Weights of a small audio frame classifier: 33.4 epochs.
Rows from block 8 of a small audio frame classifier, named by matrix and row number. Rows with one number belong to one neuron. Each number is 128 + 24 x the weight over its row's rms, rounded and kept within 0 to 255. All counts start at 0.
After each neuron's rows are labels from the 100 clips, of 14848, where the neuron reaches its highest value: "peak on" is the class under the peak. Only what is clearly more common there than usual is listed. The data: single English nouns, adjectives and verbs, spoken by a formant synthesiser in many voices.
# fc1: MLP up (model.blocks.8.mlp.fc1.weight, 1024x512), inputs 481-511
# fc2: MLP down (model.blocks.8.mlp.fc2.weight, 512x1024, transposed), outputs 481-511

fc1.422 [134  88 171  88 110 164 100 134 118 141  85 118  85 130 162 173  92 120 132 137 123 120 130 111 126 137  68 149 110 105  88]
fc2.422 [ 79 132 138 117 110  85 142 142 146 140 158 128 126 153 174 129 125 117 115 123 127 153 143  36 131 126 130 129  99 135 107]
peak on: /s/

fc1.633 [125 149 144 127 154 158 169 171 129  91 134 103 147 151 151 110 113 120 114 128 134 114 159 100 205 113 143 136  88 115 130]
fc2.633 [151 169 118 148 170 127  96 127 142 144 140 149 143 147 104 122 135 139 154 138 141 175 126 118 143 106 141 115 173 169 133]
peak on: silence

fc1.15 [152 177 152 138  76 140 125 178 112 160 134 116 114 118 133 134 122 140 139 158 110  55 169 145 101 119 121 108 111 138 151]
fc2.15 [135 123 123 102  77  92 166 127 157 101 107 146 142 144 106 155 153 128 168  53 154 110 133 151  85 105 134  99 110 125 102]
peak on: /tʃ/

fc1.354 [120 144 161 107 158 131 147 101 118 131 144 137 139 131 126 133 148  91 142  99 126 122 130 142 126 121 141 126 143 202 144]
fc2.354 [136 149 142  94  98 128 124 146 157 106 169  94 143 116 118 110 132 124 133  69 117 168 134  97 138 139 126 138 107 113  97]
peak on: /l/

fc1.415 [121 177 166 133 105  63 140 117 137 121 125 126 116 121 148 100 121  93 125  89 117 121 125 119 158 118 114 124 160 152 110]
fc2.415 [146 179 172 117 126 126 146 156 115 136 160 165 141 131 142 134 123 165 115 157 103 134 141 131 107 154 123 163 123 122 105]
peak on: /ɪ/; /eɪ/

fc1.509 [ 72 141 107 146 150 120 143 129 105 122 141 158 126 116 135 148 135 117 105  99 142 169 139 130 150 128 108 141 123 124 108]
fc2.509 [142 134 146 130 146 135 142 128 134 115 143 154 151 142 135  99 148 140  96 120 143 132  68 115 114 127 144 112 117 107 116]
peak on: /ɔ/

fc1.521 [127 174 142 145 107 132 139 127 124  94 131 130 150 107 155 124 132 123 126 116 125 150 160 150 153  95 118  90 192 103 114]
fc2.521 [142 116  92 106 125 118 104 131 167 145 108 158 113 129 135 135 177  98 137 149 128 110 143 121 117  92 105 122 117 157 107]
peak on: /tʃ/

fc1.469 [150 139 139 151 152 145  93  90 129 167 122 171 125 157 119 117 131 122 151 183 162 145 166 123 108 148 137 131 135 133 126]
fc2.469 [110 177 145 104 111 119 129 119 122  65 108 123 143 143 101 140 119  96 128 118 141 140  80 124 160 191 129 125 105  95 109]
peak on: /s/

fc1.204 [121 202 131 147 122 112  87 116 144  89 140 124 119 110 138  92 125 129 107 118 123  95  91 127 122 130 140 119 119 113 124]
fc2.204 [143 146  99 139 140  98 120 170  64 143 151 103 114 112  90 141 128 107 131 126 168 124 116 103 220 146 162 125 108 183  91]
peak on: /ɝ/; /i/

fc1.395 [108 130 179 128 128 121  92 140  90 104 156 131 120 128 119 114 138 150 154 132 141 117 107 117 136 135 157 131 172 121 131]
fc2.395 [120  88 171 120 113 135 168 142 110 147 152 129 119 127 150 115 132 144 119  98 159  71 141 123 151 121 130 158  96 154 160]
peak on: /ɛ/

fc1.242 [ 72 115 148  96 115 126 124 128 103 131 125 181 146 118  76 127 143 137 146 171 132 151 108  99 178 118 127 158 116  91 148]
fc2.242 [ 89 118 119 141 151  83 143  86  89 125 163 191 116 138 114 109 139 124 106 142 134  90 120 120 131 134  74 178 139 119  99]
peak on: /æ/

fc1.438 [120 126 164 136 136 105 146 154 116 138 108 168 155 107 128 121 130  90 133 104 165 121 137 131 138 141 132 118 133 112 136]
fc2.438 [138  97 166 108 116 131 109 116 106 114 138 159 131 116 168 111 109 168 191 114 115 113 103 173 128 121 136 168 151 136 149]
peak on: /l/; /aʊ/

fc1.576 [100 122 189 165 122 124 107 120 106 133 134 107 137 112  91 154 130  69 144 157 131 138 165 133  83 134 128 163 138 100 119]
fc2.576 [133 114 164 150 116 130 120 149 137 133 158 110 130 129 125 113 136 137 151 131  99 117 151 110 148  96  83 197 143 126 110]
peak on: /ɑ/; /aʊ/

fc1.612 [129 154 107 123 131  79 108 126 130 142 111  92 164 134 132 122 112 160 105 111 172 149 117 160 133 126 118  88 202 148 131]
fc2.612 [131 161  97 133 134 111 123 132 125 118 132 161 108 129 116 102 139 131 133 118 134 102 112 156 129 165 187  84 135 154 121]
peak on: /ɔɪ/

fc1.592 [165 129  83 122 140 101 131 116 128 154  96 191  98 119 158 103 118  84 151 129 110 126 110 108 117 124 126 129 132 129 106]
fc2.592 [105 117  78 130 127 107 140 147 104 138 137 156 124 152 148 158 135 111  76 133 116 115 109 200 144 134 102 150 152 140 144]
peak on: /s/

fc1.673 [132 110 143 167 129 115 157 139 132  88 121 143 127 124 128 147 125 120 123 102 140 148 113  85 146 125 119 108 122  84 125]
fc2.673 [132 116 126 127 138 158 133 117 100  99 158 101 117 160 124 146 100 130 171 202 109 144  82 110  91 131 145  86 155 119 127]
peak on: /u/; /ɝ/

fc1.388 [158  94 132 126 111 133 128 176 102 107 127  79 115 142 132 152 137 101 122 121 125 105 164 172 146 128  96 102  80 122 108]
fc2.388 [ 98 120 128 142 153  96 142 143  91 126 168 163 141 159 138 111 107 153 128 117 124 117 136 147  89 146 160 110 106 152 100]
peak on: /ɝ/

fc1.645 [ 65 107 167 141 125 138 101 142 142 147 126 130 159 143 137 127 125 122 153 133 136 160 146 104 137 131 179 142 109 139 118]
fc2.645 [142 118 157 109 140 135 130  68 126 140  73 162 119 125 119 158 108 151 104 127 138 131 104 151 114 130 141 194 115 131 144]
peak on: /ɔɪ/

fc1.510 [ 93 112 153 115  99 133 153 109 157 160 131 172 129  97 154 125 107 122 132 169 129 144 127 148 128 118 134 160 136 109 149]
fc2.510 [126 132 151 118 120 106 123  97 122 127 173 140 124 139 129 122 142 160  83 181 142 166  59 143 149 164  97 185 156 118 127]
peak on: /ɪ/

fc1.743 [111 117 174 177 109 121 154 151 118 123 111 147 102 157 136 105 155 133 155 106  89 121 133 133 122 153 187 144 139 142 142]
fc2.743 [136 109 122  99 124 170 102 114 129 112 120 128 140 141 156 129 109 140 139 154 122 103 151 106  97 107 104 189 131 128 118]
peak on: /p/

fc1.526 [155 143 170 101 188 113 134 121  94 130 157 140 159 146 140 124 154 128 133 117 136 121 120 146 117 124  93  78 148 121 101]
fc2.526 [117 120 173  92 191 154 111 122 134 104  93 113 117 159 138 145 121 129 133 132 160 150 121 105 157 151 112  98 139 108 142]
peak on: /aɪ/

fc1.318 [145 170 150  93  96 162 130 123 116 106 121  51 120  85 127 145 124  96 166  88 119 125 153 145  58 123  78 102 118 135 164]
fc2.318 [109 173 170  96 118 159 145 160 148 131  85  30 141 121 115  93 112 147  85 126  94 159 152  73 205 143 123  55 106 109 147]
peak on: /ɝ/

fc1.379 [129 161 136 131  98 133 105 149 132 166 112 127 143 118 130 122 109 131  89 158 131  96 126 139  98 130 119 104 120 124 121]
fc2.379 [140 162 123 120 119 110 116 114 112 165  91 144 130 127 155 107 118 104 146 110 115 123 131 139 107 105 151 105 101 170  92]
peak on: /tʃ/

fc1.347 [ 93 171 154 131 149 142 167 142 112  74 104 136 119 110 138  86 147 107 139 128 136 160 135 123 117 130  93  80 169 127 148]
fc2.347 [164 143 146  98 102 127 148 114 157 139 103 104 124 117 134 128 118 133  73 139 119 143 109 127 162 170 143 145 143 133 118]
peak on: /aɪ/

fc1.219 [106 129 156 146 163 165 104 122 115 144 120 113 159 101 174 105 134 106 104 122 135 126  99 158 106 134 171 125 158 182 111]
fc2.219 [133 114 102 140  87 130 134 122 116 150 118  92 150  99 124 148 177 161 161 124 155 156 160 156 121 144 134 156 147 143 142]
peak on: silence

fc1.444 [114 134 146 135 104  94 136 131 122 116 124 101 158 115 141 152 121  80 132 168 168 119 174 127 126 126 135 111 135  96 100]
fc2.444 [120 152 149 115 187 131 142 158 137 174 110 130 115 139 136 120 133 117 156 104 113 130 169 132 124 143 146 119 113  93 109]
peak on: /tʃ/; /l/

fc1.751 [ 91  86 137 133 104 149 114 123 116  97 129 130 137 160 122 148 132 115 117 140 106 140  88 118 126 132 160 162 135 148 116]
fc2.751 [149 126 131 122 104 168 121  92 124 136  99 162 121 119 157 127 113 137 159 116 117 117 136 136  86  99 120 206 116 100 142]
peak on: /æ/

fc1.619 [102 144 142 162 108 123 115 164 124 129 119 104  83 120 118 132 120 103 132  90 133 140 140 129 110 131 108 129 152 127 167]
fc2.619 [133 108 127 134 114 144 129 159 113 140 135  97 145 135 108 121 141 167  88 136 102 120 170 155 101 119 115 170 112 114 147]
peak on: /p/

fc1.595 [ 98  91 168 158 102 152 146 143 109 130  84 164 141 122 102 170 146 101 142 115 114  87 143  86  90 118 139 122 150 126 127]
fc2.595 [ 96  98 162 135 156 114 131 109 116 140 113 147 131 125 148 124 100 133 161  85 115  94  64 120 137  93  92 137 124 153 108]
peak on: /v/; /eɪ/

fc1.292 [ 92 113 151 113 135 131 127 144 104 166 118 162 112 114 116 178 120 100 152 120 135 136 106 130 112 147 129 113 101 102  98]
fc2.292 [131 138 140 100  96 140 106 158  85  65 166 119 143 117 123 142  82 119 149  72 154 126 153 128 117 135 149  89 126  78 146]
peak on: /b/; /ɝ/

fc1.234 [113 148 153 107 122 104 118 158 109 108 147 142 105 118 156 114 148 139 130 126 141 102 139 117 153 130 107 115  97 122 151]
fc2.234 [118 138 168 150 129 140 132 160 138 139 122 138 131 131 165 138 130 135 153 141 132 123 162 105 151 160  54 124 121 136 106]
peak on: /b/

fc1.11 [ 86 145 117 139  95 113 140 145 117 100 103 137 107  95 125 111 130 100 122 127 121 101 131 126 119 137 124 129 146 111 150]
fc2.11 [181 144 130 124 113 162 141 126 148 133 129 154 156 136 152 113 144 121  94 110 136 132 157 140  78 106 101 147 110  82 144]
peak on: /ɔ/

fc1.620 [105 162 189 149 144 135 145 180 107  94 118 156 176 127 123 120 134 103 162 134 142 144 112 120 143 127 134 133 103 115 143]
fc2.620 [127 151 135 122 153 104 129 129 139 122 122 127 128 100 133 124 126 154 123 165 155  96  72 122 103  97 124  93 114 141 120]
peak on: /b/

fc1.350 [127  82 164 128 127 142  98 124 135 106  84 146 121 140 172  92 113 101 143 128 140 107 110 127 138 126 181 130 119  84  78]
fc2.350 [142 108 115 175 143 122 111 150  77 138 128 171 123 119 105 119 114 128 154 117 151 115 142 129 119 132 120  97 113 101 132]
peak on: /v/

fc1.542 [ 93 112 143 114 169  95 111 127 123 182 106 137 140 143 135  93 158 126 150 125 111 118 128 109 128 136 142 108 121 114 139]
fc2.542 [ 97 113 157 127 146 120 158 112 110 102 139 102  99 127 132 105 134 117 162 125 108 112 141 115 170 144 111 133 100 127 112]
peak on: /v/

fc1.496 [113 139 114 144 108 104 108  93 116  97 138 136 135 132 107 126 116  93 137 149 123 102 130 119 104 125 120 119 143 112 151]
fc2.496 [137 118 148 123 116 158 110 130 154 119 111 122 149 114  87 135 159 129  78 102 147 151 153 164 117 108 158 148 105 146 173]
peak on: /p/

fc1.373 [130 131 172 112 150 110 116 135 123 101 127  90 103 141 119 163 113 133 145 110 121 132  70 159 119 111 144 141  84 152 118]
fc2.373 [136 116 137 116 129  89 158 144 118 138 141  81 143 148 123  71  98 136 129  99 136 115 126  77 158 151  71 159  84 130  99]
peak on: /ɛ/

fc1.241 [114 129 157 139 135 141 132 138  93 170 128 147  96 136 123 140 114 122 141 119 113 138 116 127 136 136 137 138 142 135 141]
fc2.241 [157 148 106 120 147 131 129 127 110 141 115 180 149 117 131 106 152 146  73 145 130 167 124 193 155 133 104 181  94  89 112]
peak on: /æ/

fc1.61 [ 68 117 151  88 111  89 149 132 112 111 131 122 135 124 154 151 140 109 111 110 115 137 103 140 131 123 151  90 139 147  96]
fc2.61 [152 134 128 103 131 167 165 161 119 129 136 126 145 117 138 136 130 129 170 124  73 115 123 115 148  81 101 136  88  98 142]
peak on: /ɔ/

fc1.632 [124 192 118  94 119 135  95 196 113 125 148 143 101 121 127 170 119 110 127 123 153 170 120 127 144 132 159 108 123 158 150]
fc2.632 [144 142 127 128 133 113 108 171 130  93 156 133 108 147 135 122 135 132 148 115 119  98 105 137 114 177  83  57 130 117 108]
peak on: /i/

fc1.591 [130  91 123 126  66 114 147 142 117  81 136 140 109 124 141  78 108 142 151 177 120 160 119  83  84 126 116 141 142 150 158]
fc2.591 [144  65 108 164  63 124 144 119 112 101 109 117 140 120 129 117 140 149 152 153  89 141 131 124 106 124 112 132 133 101 137]
peak on: /ɪ/; /eɪ/

fc1.657 [ 56 123 143 142 105 110 167 107 101 112 141 113 146 161 122  90 137 101 110 156 140 117 129 123 130 126 160 103 153 133 104]
fc2.657 [124 147 143 146 154 120 119 119  95 122 128 166 145 136 175 119 141 129 115 137 160 119 154 136 106 128 130 122 163 117 118]
peak on: /aɪ/

fc1.517 [107 138 107 148 144 149 133 130 143 128 107 101 138 136 151 141 110 124 126 130 150 136 151 166 110 125 148 135 118 137 147]
fc2.517 [105 134 102 156 104 127 105 157 129 105 160 130 117 117 164 129 144 140 168 107 131 134 148 126 148 145 143 164 113 154 154]
peak on: /b/

fc1.441 [ 92 107 159 121 176 110 121 145 133 141 113 166 121 167 122 122  98  88 135 108 151 180 114 148 134 133 122 145  95 150 132]
fc2.441 [135 129 139 118 145 128 125 116 110 121 132 170 115 121 141 108 117 133 104 170 143 112 116 187  98 165  82 150 108 112  97]
peak on: /æ/

fc1.207 [128 137 165 132 125 129 111 171 130 132 155  99 140 154 157 127 163 114 148 143 130 161 167 107 134 118 126 110 105 143 141]
fc2.207 [128 153 120 119 182 122 144 148 124 147 167 142 134 159 142 132 106 162  89 126 128 113 129 156 128  82 115 121 100 132 133]
peak on: /ɔ/; /aɪ/

fc1.80 [118 120 139 140  97 113 120 120 111 168 109 146 124 106 133  96 140  99 153 133 132 126 162 139  92 150 120 123 146 131  83]
fc2.80 [ 85 119 125 138 123  86 127  94 132 168  98 109 118 109 144 126 112 152 108 133 101 135 136 121 163 126  92 113 133 134  90]
peak on: /s/

fc1.500 [115 131 143 132 112 108 123 110 146 119 119 140 123 125 121 132 139  92 108 139  97 117 108 143 137 140 166 114 125 155 154]
fc2.500 [100 119 123 144 173 151 144 121 165 131 139 125 162  98 155  91 143 168 131 115  98 159 170 116 149 149 149 132 152 140 142]
peak on: /ɪ/

fc1.74 [110  96 114 109  79 106 125 134  98  63 148 153 165 159 130 141 170  95 127 134 163 148  95 120 107 134 113 121 123 149  88]
fc2.74 [124 124 178 135 129 125 116 104 111 169 120 102 100 107  82 124 123 130 156  92 139  92 125 143 150 146 125 132 135 122 144]
peak on: /l/; /ɑ/

fc1.523 [117 131 187 175  85 112 162 143 135 128 119 131  95 122 168 160  96  93 113 186 103 139 138  89 119 127 135  87 146 119 132]
fc2.523 [118 141 143 123  87 149 150 140 129 103 126 158 150 111 134 127 121 129 167 156  86 135 106 120 118 121 122 157 108 110 123]
peak on: /i/

fc1.480 [ 70 110 113 109 131  97 110 119 126 136 165 122 115 128 142 156 111  88 120 150 146 118 145  81 111 130 135 137 151 136 157]
fc2.480 [125 118 126 114 160 113 114 128 126 175  99 119 106 126 102 137 105  94 149 101 144 116 149 112 160 129 111 141 121 143 123]
peak on: /n/; /l/

fc1.761 [111 137 115 140  94 111  53 136 147 126 113 133 160 123 140 127 123 116 105 145 137 148 150 144 132 128 120 114  94 150 127]
fc2.761 [174 118 116 130 168 174 140 151 109 114 139 117 129 145 134 133 125 136  97 111 132 118 118  95 129 142 114 119  95 132 114]
peak on: /ɔɪ/

fc1.27 [108 105 146 132  79 123 159 113 127 117 142  90 142 151 136  95 117 112 145 137 127 146 127 132 102 140 149 122 100 116 145]
fc2.27 [119 106 138 145 120 145 152 114 118 134 122 129 119 123  76 129  96 137 152 104 121 133 173 129 170 100 103 141  95  85 104]
peak on: /v/

fc1.528 [124 106 130 148 130 127 123 147 104  96 129 139 134 149 129 141 122 138 125 140 107 100 151  96 119 130 146 122 105 140 147]
fc2.528 [ 91 104 126 146 117 115 146  73 179 135 145 127 148 124 159  96 105 153 127 142 129 109  76 145 157 116 111 147 139 131 133]
peak on: /n/

fc1.437 [135 156 112 115  78 111  78 138 142 152  99 126 145 103 123 112 148 108 143 137 140 123 135  95 105 123 116 106 119  93 117]
fc2.437 [129 126 110 117 128 130 139 119 138 129 128 139 148 135 120 135 125 137 160 122  82 120 147 123 143 123 120 124 124 140 119]
peak on: /p/; /u/

fc1.719 [107  90 100 128 128 187 106 130 120 143 164  93 149 150 140 133 126 128 131 128 112 181 132 133  87 114 112 143 109 122 121]
fc2.719 [133 116  82 139 111 164 125 116 110 115 149  96 123 127 126 117 159 146 141 146 100 124  82  92 171  76 106 122 114 131 148]
peak on: /æ/; /ɑ/

fc1.623 [101 118 149 105 165 165 168 135 126 125 155  60 123 120 126  86 126 124 122 118 164 122 128 106 105 121 105  82 129  83 133]
fc2.623 [114 157 129 137 195 110 113 112 150 137 130 120  93  76 117 123 142 118  82 133 111 125 164 125 164 134 155  99 119 105  81]
peak on: /aɪ/; /ɪ/

fc1.697 [110 135 126 150 116 125 147 127 104 108 162  98 107 118 128 101 112  87 127 148 148 126 148 120 144 123 137 114 104 163 105]
fc2.697 [127 151 121 106 141 150 123 127 132 139 133 150 127  91 138 128  95 165 180 153  95 136 159 159 132 149  90 135 117 112 126]
peak on: /b/

fc1.440 [119 166 147 172 100 110 155 118 110 154 151 135 179 113 101  96 139 132 149 130 136 106 160 168 162 141  91  43 172 100 140]
fc2.440 [140 145 110 150 149 125 125 167 146 189  92 154 134 163 154 117 113 136 131  87 157 106 120 116 126 147 130 123 172 107 118]
peak on: /b/

fc1.682 [ 55 115 143 161  91 114 128 138 107 159 129 107 123 160 102  76 114 108 108 158 145  97 135 125 113 150 151 132 124 143 150]
fc2.682 [125 135 161 143  97 154 124 134 122 118 135 129 160 117 131 108 127 146 140 128 131 131 184 104 135 115 131 149 135 104 160]
peak on: /ɔ/

fc1.101 [124 105 144 153 117 126 139 136 107 102 111 103 127 115 157 176 127  97 109 134 140  86  95 116 122 133 106 140 138 108 157]
fc2.101 [115 132  87 170 182 111 119 125 118 116 145 131 134 124 119 122 154 121 149 136  90 155 120 155 143 115 129 143 132 130 123]
peak on: /ɑ/

fc1.254 [134 145 166  96 193 160 104 153 145  68 168 117 122 143 120 128 108  97 126 115 122 146 137 141 105 124 109 102 111 134 130]
fc2.254 [100 158 100 112 178 126 128 134 159 150 168 115 180 156 146 115 113 145 132  99  89 124 123 134 117 114 128 112 123 108 140]
peak on: /ɔ/

fc1.330 [144 142 190  75 147 165 113 118 107 134 137 139 147 132 132  97 141  99 113 103 142  84  90 184 127 129  97  42 164 163 115]
fc2.330 [160 177 141 125 136 147 121 158 127 132 122 102 164 120 145 165 135 114 135 112 129 169 183 157 116 144 138  96 151 101 132]
peak on: /ɪ/

fc1.183 [101 150 132 120 126 128 106 125 129 150 155 118 164 151 111 165 141 105 136 148 197 119 121  94 125 132 143  84 127 149 102]
fc2.183 [137 145  99 128 136 137 145 131 111 139 158  83 131  96 131 109 108 106 144  70 121 124 130 110 151 174 138  79 138 116 100]
peak on: /ɑ/

fc1.363 [106 114 103 150 195 110 134 129 111 153 122 139 102 103 136 107 160 122 109  96 152  72 138 145 144 114 138  80 102 125  97]
fc2.363 [128 133 129 138 118 161 111 113 124 127 159 134 134 131 210 152 144 155 108 155 139 152 123 142  97 171 155  83 153 153 129]
peak on: /ɔɪ/

fc1.471 [129 175 177 100 148 151 164 130  98  98 117 131 150 138 128 107 138 108 134  86 124 110 123 107 130 126 103 145 151 141 198]
fc2.471 [106 120 144 117 134 110 124 122 181 156 143  99 131 127 158 129 118 130 137 102 136 142 151 138 196 118  96 116 178 133 138]
peak on: /ɝ/; /ɹ/

fc1.434 [125 123 168 179 110 140 126 113  69 115 124 111 155 131 104 172 144 136 148 144 150 153 150  80  86 113 139 121 153 171 122]
fc2.434 [166 113 136 152 128 106 104 141 112 104 119 129 133 137 109 127 116 116 147 153 134 169 115 146 127 127 177 145 133 156 124]
peak on: /s/

fc1.81 [164  87 129 124 170 116 153 123 108 117 111 145 100 138 129 116  97 117 157 178 146 117 112  85 113 125 123 169 161 117 115]
fc2.81 [ 96 115 110 136 142  88 142 145 112 109 136 131 109 139 137 134 164 128 139 143 108 116  78 144 151 149 105 134 143 122  73]
peak on: /s/

fc1.124 [ 81 149 154 143 147 131 134 103  94 114 121 159 111 138 136 139 156  95 141 140 165 186 145 137 197 106 135  52 163 159 157]
fc2.124 [139 125 156 126 131 122 138 152 171 119 134 142 168 113 126 123 145 127 125 121 143 113 125 177  32 143 150  57 151 144 122]
peak on: /i/

fc1.125 [133 168 117  96 100 123 158 106 114 127 115  81 127 109 150 146 103  64 115 145 142 130 170 133  82 133 161  98  99 105 139]
fc2.125 [122 143 136 124 118 140  91 147 170 147 141  65 107 113  97 121 108 150  98 145 113 152 147 104 164 145 118 104  89 128 165]
peak on: /ɝ/

fc1.429 [136 133  98 111 115 114 101 126 106 110 146 102 112 107 160 152 115 135 122 151 117 113  96 131 129 113 119  77 115 118 145]
fc2.429 [145 108  89 110  72 134 111  85 140 140 162  92 136 150 160 144 124 121 155 165 122 133 102 115 126  99 110 121 121  96 170]
peak on: /ɝ/

fc1.366 [ 98  94 106  98 126  60 136  90  96 183 130 144 160 167 146 134 154  87 134 127 142  97 103 124  95 121 171  98 139 137 129]
fc2.366 [172 137 159  95 105 101 113 121  90 130 121 125 112 116 106 117 120 128  79 107 133 120 137  98 137 173 154 139 130 148 135]
peak on: /l/; /ɹ/

fc1.192 [110 124 156 121 147 101 140 124 128 139 106 100 142 133 157 112 104  88 118 133 123  79 147 140 132 129 175 106  84  84 122]
fc2.192 [157 107 134 143 110 121 107 149 102 132  91 158 144 120 157  92 127 114 117 138 111 148  59 104 142 156 105 120 136 149 107]
peak on: /tʃ/

fc1.596 [134 132 179 116 130 195 107 123 130 147  90 131  96 120  97 133 107 112 135 167 126 136 131 119 108 114 153 137 114 115 118]
fc2.596 [115 123 140 158 148  98 154 122 124 135 113 117 130 126 117  77 142 155 121 165 137 121  61 124 170 160 117 151 106 116 109]
peak on: /ɛ/; /aɪ/

fc1.119 [158 162 220 139 136 107 182 109 145  81 108 139 115 117 129 133 144  91 141 130 132 130 143 126 149 100 140 151  95 138 139]
fc2.119 [127 142 179 118 114 136 142 120 145 135 113 174 114 129 121 132 112 136 162 135 101 162 143 144 104 105 139 146 106 113  88]
peak on: /b/

fc1.574 [106 142 153 135 164 119 118 143 110 107 131 106 162 136 143 112 131 136 120 143 128  75  69 120  92 107 131 127 133  92  91]
fc2.574 [136 121 176  92 130 157  76  98 128 147 130 136 140 101 170 126 117 144 135 125 144 152 116  79 136 138 119 125 135 112 164]
peak on: /aɪ/

fc1.83 [140  85 201 156 115 121 135 102 121 123  83  97 125 127 118 117 124 133 135 141 131 130 113  98 100 136 135 138 152 132 163]
fc2.83 [101 119 159 123 105 136  85 122 100 122 137 112 118 126  96 161 152 133 152 180 143 158  93 120 134 127 137 149 115 155 115]
peak on: /s/

fc1.570 [138 118 155 124 144 100 110 138 122 166 123 137 129 105 143 113 132  93 114 139 129  89 113 171 118 120 110  84 168  98  75]
fc2.570 [132 140 137 130 131 119 120 192 129 174  75  95 166  94  91 141 121 149 131 132 125 109 131 132 136 129 129 160  88 187 120]
peak on: /l/

fc1.569 [115  83 175 155 153 149 171 127 103 115 120 123 122 147 128 101  93  96 128 116 131 115 144  91 138 131 166 114 147 116 165]
fc2.569 [109 128  99 144 115 133 112  83 125 134 169 136 130 140 125 152 179  83 145 145 130  83 130 133 100 112 122  90 139 123 119]
peak on: /u/

fc1.677 [141 134 118 152 123 122 122 155 107 158  89 121 111 126 117 114 110 102 131 128 143 113 163 133 124 132 185  93 153  92 101]
fc2.677 [116 135 154 130 110 126 133 138 134  79  87  85 132 117 110 139 107 173  88  98 125 123 126 126 160 106 157  92 114 125 165]
peak on: /p/; /k/